A small segmentation model, trained from scratch.
Data: trained on rendered solids tumbling over patterned floors, 97500 training examples, 149.7 epochs.
Rows from block 6, named by matrix and row number. Each number is 500 + 25 x the weight over the matrix's rms, rounded and kept within 0 to 999. All counts start at 0. Numbers have three digits each.
# conv: 3x3 conv (model.decb.0.0.conv.weight, 96x192x3x3), inputs 50-59, a 3x3 kernel for each
conv.0:506506532508521517484498496501495492507501501529502500499504492483496480501500498493498497499499490507496495507499500499503501501499494493497498503492501497497500487504477501499501512510494494501496494493497474488499507516503513504508518513505506500498500500501496501496
conv.1:508503502500497493498499500504496500496496501495493502500496498500505498499500502497501498498501505498500507501497497501498498496495500505501501499503499496505499505501490507502505500483491502498472496502490514506483502499499500496495499496493502498500501497494504503505
conv.2:505505503500511506532504510498510501515507500497498505496487502514516488496513503495502506496488497517527503502497498512504503504501507501503498499516494495500516500502506523644517521578507503566502503503501496493477514564510495507521491501532497476497507499497506505503
conv.3:499502505499498507497494501499501499502509502505496501494494502492492497498480500497495499486498498502506505500504495503501502501504498487499494500500496501501502492498492514496519520499537495509504527507498532500506498495503496491496497518503492500501502512495521497497
conv.4:496498498492487492481476493493498499498500497490491496505504500500498493500500512508493503501498503498509512501500510498491493506492505503499501501494502502496490499500496518503497500498490496516513500511507511510502492503503486506521493501505489494499497490497508499499
conv.5:501506507502513519503513500501500507490494501505502493499499499502503501494503499502504503498501505497500501489500503502489499500486492501498492498492500503499493505510506489499488488503497487492512499500501497509510492502502500500499505500496504500503503502499505501506
conv.6:514509501472488506361450500502501501499497502498494503505491498490500494500500496499500510503496501500490499504499498504500498495500499500506500503497500498500498504503502504500501513497503497494496496499516495502514506499501503519514496503505499500504498501508510503499
conv.7:501493482498498494506501496500506502487500497497501510502499498498502501495509527501500504494500507500491499494485500511493501503498505494500498505505505504501500501490496503498497498502486505502503500500500490488493497503516502500501501492494501503492497501501498508501
conv.8:500502501501493502501501502495494501497502501520502500501502501504497489502501501503500500499495497500495499500485494509509503501502502500503497507502499499501501502502500501504520498502554500504505503498519507507521498498499512498498498493504501507500501502500500496500
conv.9:508498500503500480495499501502505500502504500501505507502494500490494501499496497499508498494500501491502499504497505501501498505503501491501493455504501477504495499500495491498513460465504496493498503497528496488502503494462490470461500518506501499501508497500516502497
conv.10:495503498478492498497503501496503500498504493497507495506500495501502498511509501496499498499500500506499511498493492499492505497486494503490502495503508498505499501502492485497503502500513499493498504512519503524514500512505496505510485476505497499502501501498495522498
conv.11:500506510478505510500497521499502498503498484499491486502503497497502505500503505507505503503503506500500512505502499508500497499496492495494496497498500501496502502511537503526539501497506477497497498503512514495501502500498492506501484496503498494487494490500508502503
conv.12:502544517507507497475486480492494502493500502500512510504503482494504494499494498501501500499501501496507502494498500488500500499486506487503517499501507502508517507515509494496494500503494487492495500487498483504496512514502505508503483456513501504500502496502504511505
conv.13:504505508517517506519494477495501496501500499499495499501501504500502512500498507502502506509496502496496501502500499504499516506498506500497502500501500499496491497496503496492490504504486504497517512498498477505506499507505516513493503490482499501501493506505498502496
conv.14:472493490502502501518555517493499498501504493502497501500494495497498489503498497503490501494497505498496501496510506496495500501499501503499510500493498500503499502506500513499498512500498500463469500494465503490429505520501501498503495497496496502499500500501500502499
conv.15:505502507505508509505520515501503498499501497513497492491518499495494486494493493498501504503496500506509502506500500500507504497495497498500505506503504505499504496499495499510489498491493482493502508522516519513502523504506496499500498480494502501494500472499497507496
conv.16:500503504501503505500494503498501503502506487499501490505495502485496491505503505496501499499500501500499506498500505500500492500497501497498506500497487500499503497494511499497519507537519524522502516504508531506516498498518493488510501489497503497496503498501495496503
conv.17:499499500494496501495488484500498498502497505493488503509498500492492501499479504501510498503497502499497500495499501501501506473510500498500501502496499499503503499500491499491482508499499532499493508509497590581511476496500492499503501506516498499503494498499506499502
conv.18:496498497498502499502503510478501492496488501498491506499490498496504502501498505498490500498499499496497499503499499500497500499491480503498501503506491505500500505497502510500507510499510501499509498507508503536500495485482503498484499519508511502502499500509503503505
conv.19:537506500519499491516486489498490492504498499500497509500502497497502489500489496500501503499488499500504502505501492501512509500504501501484498497500494508501504505500496499484496494489501505500503492496497495492473494489478493507495499503496501502492499495497501496500
conv.20:519508497497498474493501466504500494498489487500502489502503490502520503505502506499499494501511495501504500497499492499505500502500495508493501502493500517504499510507501481502510488500501500490486498498503494501503493492497490498532492512537498509506501502501496510500
conv.21:495497502498499501503489499499503498504500506497507517499496499503490494497490487505500501504499498497500497498498499497495515499506502501498500498502501500506506507509499505510492504510491492501493500490499496460469499489497500501487495490492498501502499500499501497497
conv.22:492494501502501498473498497499499496503500487490484501498500501505495496506504500498491503493490493501507505500499492495497492497498500498506505499510520505496500499505500514502501504500503495509494495518511494500495498500530480487492501483500500502500504502502490504501
conv.23:512491502505502504501529501499501501499501497503498497496503499498503500494505501502500497502499501502499494501488498501502497496489497503502511503501501499499498507500495516524486505511494501495493500492499490485503501494500498511500512489488504502505497501499498502508
conv.24:506513500508496483510495492499503498501499493503494501502493503508497508500485492502505505502499496497499498512501501503504498497491482500500499500501496506497497500507513496503507493497500493497501457500501478503500505502494504500498509492490501497500500501499501500496
conv.25:453494502475488501463470493482498505499494503501496492507491504500496492504507499493499497512499501490504509495502507489494500500505498493500500503496507500500499512496501529516504507503498506499486502495499504498505474494502480497504490485495499501505503501502500495499
conv.26:504498499503495478500501484495506508501505511512508500492500503487501502503499499498495500498493500499495498498497502499495499500503500500499497498499494498501499493496497499500501495501502499500469485487490470446484499498505558506505525557504503500503505503504505504502
conv.27:491496492498497483484479471499500498500503502509494499500501502506492501509494498499504487504503496502506502500500501499497495503502497503506500501502496480498491512507491500498497498504503491476494496480490501492507499501510494493502507489474494502496495498501501482496
conv.28:501508498497503509506503492502502501501498498491497499503501499499503506494498502500498489500507499500501503498495501499487500495498502503506510501508510499504506507501523505491518506496504503513508511673686528794839493499509492497518464497504500501494503501499495501494
conv.29:492500503480486503513514492500496502499499503503499502500495503489504499496497508506503503504502499500500491498498496498502498508511503498505499492499507497500492502506501540504498519498504506496509501508511505503511503498502499493494474453487499496500498507493500499502
conv.30:497482499503494432507497468503502505503509503504502514510498498497501509507495497500500491495498495500493498497501514500502501518503518498493493495497479489503502497498494491506505494504505564506498506503528495503496512497495496497479506482498500500498504493496490492516
conv.31:511500506498491499503498497500500494498520516502537585496499497494501501498500500496488501504500507503502501497503507492497500496498501501495500499501501498504485493496505493495510508502504508497497550544507519542497487500504493497532493499516489503498501504505500501504
conv.32:503498511500501500504502505500498495509485506502481488501510498499497486500498499504496499501501498508513497487500503486509508492498497510499503502505501499501501506508495505497494500501513498490499496478498505519498498474502495495468481500485501501500490500499500495504
conv.33:495513505490499503498483495506515500501503504506508501506498501504501502502493502502500498500502500503503495501503502500497502507499497494504502502503493501506495501515502505501498511506487506499500505498503498500499503507504497506507502516507494499497497485507496499499
conv.34:505503504502490498497482488507504496505511507500484514503497504495498492505517500510498505505490493483496495503510506497499493513500502502507494501510498499505501492491481524524495505512500486512498502497499500494470504493498498508499503506500505503500498501499503501514
conv.35:491501504488488520500504495512504499507504498499490501499503508504490504496503502499500497497498498502500500501499502500502501501505497498502500504497492498503497494508486494496492501507495494501499497499500521518502506509521483503510487498504507502503510500514505499501
conv.36:480493492492517498505504499498498497501505507498496490503500501502504499500499505501503513505509502500501496502506500493504501502504490500502502504505511499497504505502500505504496489505505496499491497489500499492504502498503465462479449425487497492498501500492501512498
conv.37:515496498504502500497497492493501502499505502508499499509501500486495498491489498499500502495499495501502500500501493497497499500481499499504500501506502499502502490495494495504500506502503498498498512523502509525520524500499505504498486448497499501499504503493501510497
conv.38:497499514489491501498500483503500505506496498503512502497500495500514500495501493499500493498496502499496498500500493499501504498500503501498526527493502502490493491489489500509497493502489501495503500492499509502493500520504501511510498496521496498502501497499502499493
conv.39:418430487438485503494496507496498501499499490498499479497495495504497509506521563493498502504504502488500501505500497500503499498496496493497496500502497497495498504508503510510504503511512533515509548516526504536519497489501495502501500505519498498500501502502501499500
conv.40:498506497499501499498497489497499500499502503503508502505498504503496507504500501499505498493500499491503497500500500495495499489502490500501491509499501505500498500499498505497501501503508491500493501501496501490498504502502502496507505513510498500497502498501482507496
conv.41:521500502509500498498500519508507500501490501504501508490496494501501498499501498500511493497501498503508499506510497502506496504483503504499502498501500505510499506502492502501498497507495489499498500509500492505498501503510479485500483484497502500503503498501500510505
conv.42:492493504482465501500493498500500493502502494499490499500502501505499502505497500499498499498500517500503502499500498502500502500507498507501505501498491501505500492511500493506500511528515509530508524519557501506522458496493471447496494458501504499507504499500505498501
conv.43:512501506498501495500497500505517502499505496501501504498499497501501503499492501495500498501504503495506500491496501506504503495498500504505499501506510499496499505517512495498507461489501502493498505502496506507508506501489501504504498499499500496494501502502501498502
conv.44:504497484515503492514507504494496495501506501501505499507504504504489495498497492503501494507507497494490490499500504509502500507495502495498500500503509491504500504495504503490490505490495498498506493492502506495517517498485524524500530522497504502499494492497495501500
conv.45:491476489497498497502504507505492497500495511502492499503503501507499498505497500505501501497506502501508513498499501502500503481500502498496500496500502502507498501502479503496501502501514502493489493517506493509502501500497492488478482478478500496501500500505503499510
conv.46:499505498502502502503505498501502509503501490499501500497497502499499500495498489502500499496508497496493503496496502500496502499502497500500510495500502498494508498504505498504503504500505490509495469500498475504494504494513473485499409479506503499516501499492499497505
conv.47:469496505501501507562574515496505497502505500508515497501498487503495517494513508501500499501498506506501498493490502498497500456499501502506499496506500509503499501498492593620493567717497499485489514511517496512518495499497489497494504506511497498499498499499511500498
conv.48:502495491498501498500497492502501502520500502504498501498492497499498501499497505499497499501499506497496502484501504496494499505502503499495499501502499496496494502487500498484497507501500498493495463488486493492500501499481502508500487539510498504501501498494501503500
conv.49:498502512497498518504489501497501495500498494499497497491493498503498497501500499500499498501500499496503499501498499505501497498504505504505500500491499500496495491502490504503500502488497500502508501505506530503503499497493501500493508501495498490496502500499501499500
conv.50:502494497507494491498496487493498501503497502495498498499502498498499501498504498502498507502498498492500503501506501511505513497491499500509498501509517480497503492500502518511513496497501501503497502501486492484440499497512500501541496493503498491502500500502506500505
conv.51:509522516505516501501502491496501496506495497500495477501488505513502504498500499502501504504495496500494498494504502504497511507505502500500488501497496488498496498496498500498502498498503479495502499500501491502504500499498512566511518557513498501499496501504493496494
conv.52:502500500505507502513509490503500495498496494499501499500500502505507503505505503502502500507502505517500506501501502494500496499505503502505517501512527506501525502490500497499503531502510494489497507509502511506500498502495488500497496499503501499494502502500501496491
conv.53:486499502496487508499502497502510501506503500503507505499497501503503499508507501499504501497504490495501496498500500503500505502502504498502498502497493495499495503511504497501497503509489499523506514499498510502504497498480484512502493501507501501501505512498505504502
conv.54:510498495505502504507517504496500500498497507505507499500506507501500492493502500507499502494493504503500499499498499501502499499492487495498501492500507502501505500499508488500507405486502496527511507514509506533512530512502526502500501512510498501503501502501504502507
conv.55:501500515502502510502492497501494498501497499501493517510500512501516510482498479509499497500500497492500503501496497500501497496496499498500500496500498497497503480482492487499485511499499499493488499471493504507486510508505511512513501509527494494502493501499495497493
conv.56:500501490503507512499499520508502497502499496498491493503496503501498509501520505502498502501499492498499499500497503502498499501500484500502516502509508493497503496501511492508522471496497500501510447457498478416487504501493503502497518511497494493501499498502490501498
conv.57:500499505498493497506496491501502496504501495510498498499500502499493511500496500502502498499498503502499496503497498491499496499506500500500499501502503508498500502500497480491475505503491501513499487501505483499520488501494501471490495426441495504503495497501488499500
conv.58:491499504497504506499500485497491507500499505501505507502501498500502485490493478500510502489502492496512499501496498512500504506511493501502496498503499507500506500500500504499498500498494503503500497480497500501494504510499495494495451473487501500503502495496497502503
conv.59:500497493501497483501502504494503520497496502505500501514501501517511501505506499511499481497497498501502500492498501507492510497503507498492500500491481505499470506496499502511501507501497510500501497505506519525523509513498515502497493491497498503487497499501498523501
conv.60:496507508500503494498507499502500514494500512505493478498500503491509502505499498503503500493498500495502505500504500481506498490492502500510501495504512505494501498491503480501495487495497503497502497493497488504508497491497496484497502493494500508507501496499501501499
conv.61:499507484504504490498500495505501502509501500500498510499497495500499500501506507500498505499496502495496506497501500504501507510500503496494499500499500502499498501491494497501502510502501523503507480495497487439467502501500495501499474495504504499503498500504496500511
conv.62:504504498501520530503519500492500506495499494500501505502496492498499501499508503506506503501504514502503502501501481498497505500507502502500498501519505491499500522508503507509509503496479492508508504499502491500493503502498503504498496506493498504515500494501505499493
conv.63:501502518489498498491485463499500509503500495518483496498500495501504495513516500504500501499504504499498503503504501499493497503500501491496502494502499495494501492500500500498490500494518497501498506509481489487498492492508502486486497489486504506502504499502498509500
conv.64:501492500480492493499489508493498502503500502495486496495501498498500496501505505504505499499499497503504502501500503509505502498496500501505494500503501504502503506509500510502493501519502502487502492499498492498498502502501491499500489486500503493499504503502505498501
conv.65:541500502505499500493486498496507501502500502502501510498500503498499507500501499501499503503503499498504502499490503500499505500503500503499502497502502500500495547563497495501498489503504491488486501504502503493489501503500502501501493496504501500500500498500500500499
conv.66:505496496498499506502499509498505487498499496498503516497503507500501508489501499498501511499503500499501508501500497500502505503503506501499501504499495500500489496491502490488502501492501491494478495501498518496496500505526470476507485485504501496502504489500512499501
conv.67:494484468498489492500503514498498502497502524501504500499502503495499500501499501510498496499486499472487499510501508497500504499504501497501500502503503500497496502502498499494496491498498507492511498502503494498508483500481500498490499501496504503501508502500502495496
conv.68:514507515504501517498506502512502503504500491500502498505496491500499474500506499493498512499499504503496499498497503502493501499488494499500498499503487487494484502498494502498498507500508500500510500500494489499501504492480488494489470493505497496500494501510493507501
conv.69:502500498585640572542630558500505498502495500494485504501499493507498505505498509503501499502504501507504501504500499502500497496500498500500500493499508495495497506502511502502516497488502508505503526501504520500501439473501494497500519518503500503502505515500501502501
conv.70:499492496503506498502506489498501498507500496499501506499501496499502500496496500499501496504492492497496498504492501522524501504497492509497500501500500509496499497500499498509500489512487497493498495490489494489487501511505514532503529540504500511501502504495497506501
conv.71:498502497496496496507476494502495499500490485502502491496474487505500497502480498498499498498496515500487488500496500515506494513505503499488499500496502502491497500500498498499498487497496509503505496469501501483493472500499503449482517500494500502500496497501497493498
conv.72:500499498501497496511504508495501498502499500502506498503499502498497503494480490502504502499502498508504503515501501501501498499489502497498497498503498501504501498494497502500501509503511504502515509498504510513510502498490502474499496488494500499495500499500500504501
conv.73:498497480499496504503501499503496500499499510511505498503501505503510506502496504491503501499502500507501495501504503507505501501502496497498496500496501489501510489499501500505503480507501503499498484512498513506500506511498507492498501510487499497499510502503500505499
conv.74:498499498502513523496505507499501505497501499505499491500501500499499499506500501503501497501500500503501500499501495496501497492501478500490491498510503499503506500516503498488486500516503499495501498481483507493486503491493504499499506498497498495499496481494499482499
conv.75:507496484488492486507516503500501500497499503501503495492501488509498500495483498502495501497499501500511498503501510500502506508498496500503504511506501511501505485496499493501500501500500486500499496513527517548510506505498504497495495487493500498498489494495494492501
conv.76:519503500498499500495505490501511503505502511512507513497525501501501502500500501504501496501501496500500497501505504495499504501501504496496500501500496501511505502503502504506498502529502504507521500536546502520566492499506482497502464489491498505504502499502505510500
conv.77:498501496503500499518501504504494497504487498494499502500504500500501501499503503501497498498496502502500499500500498501494501494493496498497499502497499493496499498505491501497498486492499503503501500500503495499506504512507501498500502500500498500501503499500499502503
conv.78:497505500500508497495507499501499499499497503504504499498500497487489498500497504504499501504501515492499502493502501500504494499495497497505509500499497488497506504521503502523500503508503465500511501494498516513515491492488493500489515501500500494498502496500501495507
conv.79:503494502336468485495498491499499498497496504498507502513502498509499483516499511491492494497498501497496498496497499490502500501517499499501501498499503495498496503488497529506509516508495497509514501523555498510560509504510496498568500519507500499500500497497501502510
conv.80:499502504488513505492509501494495493503492498495506501497502495504503501495501502500499497501499502495498504496500500503500502502505508504502500500497501493502500501501500508519504496506498517527505510503505494503504482503500495498503497500500500500501498500495497501502
conv.81:500499503496495489499481501494499502495496496499502504499489496498492495500496489504498500497500506499500503497504500498499501499501501506512501502502500491499502502504500501499499507493495493502507497490502507496486495499504471485499490489516501500498500498501513499500
conv.82:512503503521499505499480493503496497507501502495508497485500498501502501497502501500500509502511506500504501512500500518501503500498498499502502500496502505503499498501494494497498502508502493510538505516503497496490500498499497498497495500503495498504502502501500498494
conv.83:478502506504492489500500501500499488496498499503501500502498501512502495512500510503502499497495486507488500499500490501499497500493496470478504489499502502498500501498494502510499499519498500503500506511509520498499505504507500495500508499494502496500500500500495503501
conv.84:495504507507501495495502505500492480502499500488492503501504485498500507502497516498502501502497501507502491501501495500504500484495497502500501515489502506494503502500505502498506506499509491496521514498506496496505494498491484454494505471499500486496504517517500501502
conv.85:497500502500501491503498508503500486500502498496494495501504498487493501472490501495495507494499498501514501505502498495508504500503502496497501502498510501500499502500531500498502506488498488491497490503500515506497491497470495459481492491501498499495501500498500514505
conv.86:493496500489491491489505506495503497497506501498490482498510512500502519505517512505487490503500514498507510496500489496498489498502499497504507502494497505504511498501488501504530503507534475476479498494496487494498466474476499504501502504515499507497501502502482489494
conv.87:487476502491492501475499513501501501499503507506477498506509499499505504495509501500500500497501498509501501500502503506512515502499497500499495497491492499499499500502504500496497510485500505501499500495467488503504504505495483478492483506499501501499507500500498499505
conv.88:501502500504507503508531546511498495518508511503497501499505498505503499488519498501501515499501521495499501506501501501487496501495501496501508506507507500495499508520508509523526533538506504489473498502492498510494445499505447492498471499514499494502500503506500501501
conv.89:504511503497506512496504500509503496536511496502488498500506499501497490501494498501505498509500501508490500509497504501498498500499501506502508500503498492500500480501498495487498507500493488488498496509540502508548514522512534515514534503502499501499504499494495497499
conv.90:506504506505507502512498497501500498501493502506501488498501503503504495501509506500499501509507501499500495500495498504500500506505507499500504505513515496505508497494503496506499497498507502498487508494498497485483492499499502500510506502493496502506497498496500516501
conv.91:497507502493495472487486487498500489502499501500494500501503497498500501498499498503496500509508496506510498501498507497494500504497504499498502496502508509497511497500500492499502505522503501498498499493499492497497503510504501512513503491498499505497493497497502497497
conv.92:515497500504505496503514504500499500498500493515501508499501492508500492505495473499496503500487499502497500501487500498495498492500503496505511499502501500490501501504503500498500501497495500482502483507509503499499507510498495502494491494501500503504503501503503502500
conv.93:503501506501503526501501497508509501502508502495503505505506502494500489498500503500499496499503503502487500496504499499501502503505502503503502503498493494496503499502501489490494501508500505503501497486503507500502499496492495498495495476499499502501508499497503509502
conv.94:484500500497491502506495501501493492493490477489500491496498500498499499496501503498505517500499505498496509500501501498497499498501497498502502499498502502491493500505497504506494495503493499514503498500477503493496494501500448501494439478506493504516503495505503501500
conv.95:497499502503502493522502504492490501496499497479499501504498499501508501505502510502500494492500501500498499497487489500498499501501502502499503497500491499499500507499506497500504509522549500497507499507506501502503500488502494493497498496503499499498500497497502502501